From a checkpoint of a small self-supervised image encoder.
Model: 2.74M parameters, 32-pixel images, arch resmlp, norm layernorm, activation gelu, patch size [2, 2], width 192.
Training: 14100 steps, batches of 256.
Data: trained on small charts drawn from random numbers, 203450 training examples, 17.7 epochs.
Rows from block 3 of a small self-supervised image encoder, named by matrix and row number. Rows with one number belong to one neuron. Each number is 200 + 20 x the weight over its row's rms, rounded and kept within 0 to 999. All counts start at 0.
Before each neuron's rows are labels from the 100 images, of 14848, where the neuron reaches its highest value: "place" is the part of the image that holds the peak. Only what is clearly more common there than usual is listed. The data: small charts drawn from random numbers. In brackets: how many of the 100.
# fc1: MLP up (model.blocks.3.mlp.fc1.weight, 384x192), inputs 96-191
# fc2: MLP down (model.blocks.3.mlp.fc2.weight, 192x384, transposed), outputs 96-191

place: bottom right (54)
fc1.194,187,202,184,189,202,182,235,196,167,186,191,188,214,188,186,218,225,191,168,200,188,167,186,162,208,217,184,191,214,185,193,198,202,184,197,220,195,206,194,204,219,214,188,154,206,213,206,205,194,201,221,198,190,202,217,223,221,218,193,205,205,166,202,204,231,166,216,215,196,191,210,213,193,241,206,189,224,210,188,216,199,225,242,183,183,124,218,190,213,230,216,215,202,162,171,180
fc2.194,198,203,220,191,202,165,196,202,225,200,207,192,212,216,237,195,213,188,219,219,198,221,200,198,180,170,160,220,193,209,202,208,224,193,194,208,173,167,181,177,167,175,242,206,176,189,210,191,203,193,199,207,234,227,185,199,205,194,239,196,248,202,183,199,179,226,219,179,210,204,190,216,182,185,215,210,218,193,197,202,208,166,190,241,214,224,210,168,214,172,205,221,180,217,220,208

place: middle left (31)
fc1.23,218,197,197,209,196,194,228,211,215,203,230,186,200,165,227,211,201,191,179,216,188,205,222,197,194,194,171,214,216,210,205,230,212,188,214,193,204,218,217,224,205,238,196,254,205,160,211,199,198,189,222,181,175,209,212,172,178,166,197,197,201,224,208,237,245,204,153,200,230,217,154,160,170,228,185,189,226,217,185,181,211,183,177,211,205,181,164,213,197,180,214,177,182,192,206,170
fc2.23,189,216,203,177,212,187,204,202,180,235,178,197,174,198,195,190,209,248,200,231,166,177,189,179,230,199,213,203,162,220,191,186,200,209,208,226,182,194,184,171,157,195,219,190,198,211,197,231,187,204,208,203,196,196,216,188,217,192,209,187,193,221,179,222,192,204,221,228,187,172,234,203,198,166,208,203,183,215,215,188,224,229,189,172,216,198,235,230,212,183,218,214,152,164,236,198

place: bottom right (47); bottom centre (29)
fc1.317,204,192,245,229,176,201,174,233,195,216,210,191,171,224,223,161,176,195,179,204,203,262,200,222,179,165,228,243,188,234,158,201,204,234,198,173,200,184,203,203,186,184,209,174,180,192,194,214,229,222,204,196,196,198,211,214,189,181,218,184,191,193,239,194,196,191,222,157,209,199,163,208,182,198,181,241,183,196,174,179,221,229,167,219,188,205,222,195,210,196,195,198,187,192,206,228
fc2.317,194,204,167,199,205,188,246,183,251,225,187,217,171,197,237,216,203,189,222,234,211,151,189,206,189,230,200,180,193,178,235,186,204,190,189,209,176,204,232,214,154,204,198,226,230,158,220,207,189,170,189,243,192,200,197,194,211,181,213,183,194,207,213,188,201,179,216,202,162,219,174,202,202,180,219,195,210,211,208,192,184,189,235,231,237,220,229,192,210,200,197,188,206,213,191,158

place: middle left (35)
fc1.180,199,185,181,227,225,181,194,191,233,197,230,178,216,175,218,196,197,196,187,211,195,197,207,218,196,157,221,214,214,226,196,217,197,184,204,180,194,183,193,215,182,190,171,177,199,183,225,216,206,243,209,179,207,220,174,240,164,189,184,209,193,173,200,211,167,200,235,199,193,212,174,194,208,198,202,180,233,181,192,189,209,195,177,181,183,223,221,205,209,231,200,210,164,182,182,208
fc2.180,214,213,188,198,189,200,162,184,212,185,213,184,199,214,192,210,225,201,198,216,200,211,193,210,185,221,206,228,181,223,231,179,222,201,198,209,212,184,210,199,196,224,207,194,220,217,175,186,205,230,180,186,198,240,235,171,208,203,229,179,221,169,192,195,168,232,222,201,204,168,217,201,195,194,209,245,204,211,168,217,193,193,224,185,195,213,193,205,198,189,200,176,180,155,221,170

place: middle left (31); bottom right (30)
fc1.165,211,168,163,203,219,190,234,217,216,204,205,181,225,205,195,201,204,173,204,199,204,204,182,160,194,226,224,212,191,209,177,239,181,192,185,213,192,174,156,179,201,218,210,186,202,202,201,181,189,217,204,188,202,204,199,232,201,204,183,199,223,197,216,169,179,194,237,220,199,221,174,202,195,197,201,192,206,192,212,198,203,162,178,220,191,149,171,210,241,212,221,218,217,224,216,188
fc2.165,217,182,228,208,222,186,189,171,216,170,206,202,193,212,203,224,211,207,174,172,204,197,229,196,212,179,172,197,145,243,200,208,184,205,196,205,234,220,190,201,206,173,183,191,213,180,176,193,208,193,193,220,205,215,206,164,200,194,221,208,140,209,199,183,196,243,178,191,202,183,232,224,184,234,204,187,209,210,182,191,186,239,175,205,239,205,218,197,173,172,173,164,190,172,207,183

place: middle left (48)
fc1.345,207,186,201,179,172,188,233,223,251,188,191,153,204,192,204,213,193,198,197,219,206,196,214,175,185,224,184,238,219,240,171,250,212,214,171,189,207,184,191,237,175,216,218,183,169,142,188,206,223,191,235,188,181,193,221,229,226,205,174,203,211,170,211,223,192,205,196,180,203,197,194,208,181,225,218,219,197,179,204,175,222,220,217,205,158,208,225,203,200,190,210,210,190,232,221,213
fc2.345,205,185,195,183,201,199,184,184,180,166,210,227,200,176,214,210,198,205,184,202,191,227,222,231,215,190,217,179,201,218,181,207,235,176,212,180,233,210,235,194,186,241,211,173,231,189,206,236,201,164,210,250,210,211,173,197,192,191,181,213,198,211,170,176,204,180,196,224,203,217,209,188,204,235,218,208,202,212,157,162,166,191,180,184,206,203,196,196,212,215,210,186,194,209,200,182

place: bottom right (30)
fc1.99,179,193,243,205,195,170,209,188,192,167,203,177,184,213,234,194,166,187,202,224,244,206,185,181,194,202,192,226,162,233,203,219,207,173,221,195,197,188,232,182,181,166,211,205,164,196,205,187,204,211,190,199,180,212,216,206,196,171,174,196,233,185,203,190,234,200,224,173,211,237,178,207,170,198,190,215,202,188,210,196,195,234,189,238,192,207,208,187,227,202,189,229,166,192,203,206
fc2.99,188,209,173,205,198,231,228,177,216,221,216,191,225,191,204,193,205,184,218,181,207,218,186,216,171,200,198,223,209,195,218,202,207,212,209,184,188,209,194,213,227,189,167,202,191,202,213,152,209,201,194,203,207,216,203,212,201,177,191,213,224,197,214,214,205,233,202,212,199,215,179,209,199,180,192,183,197,211,210,210,189,156,215,189,214,195,215,203,204,192,227,174,230,196,195,172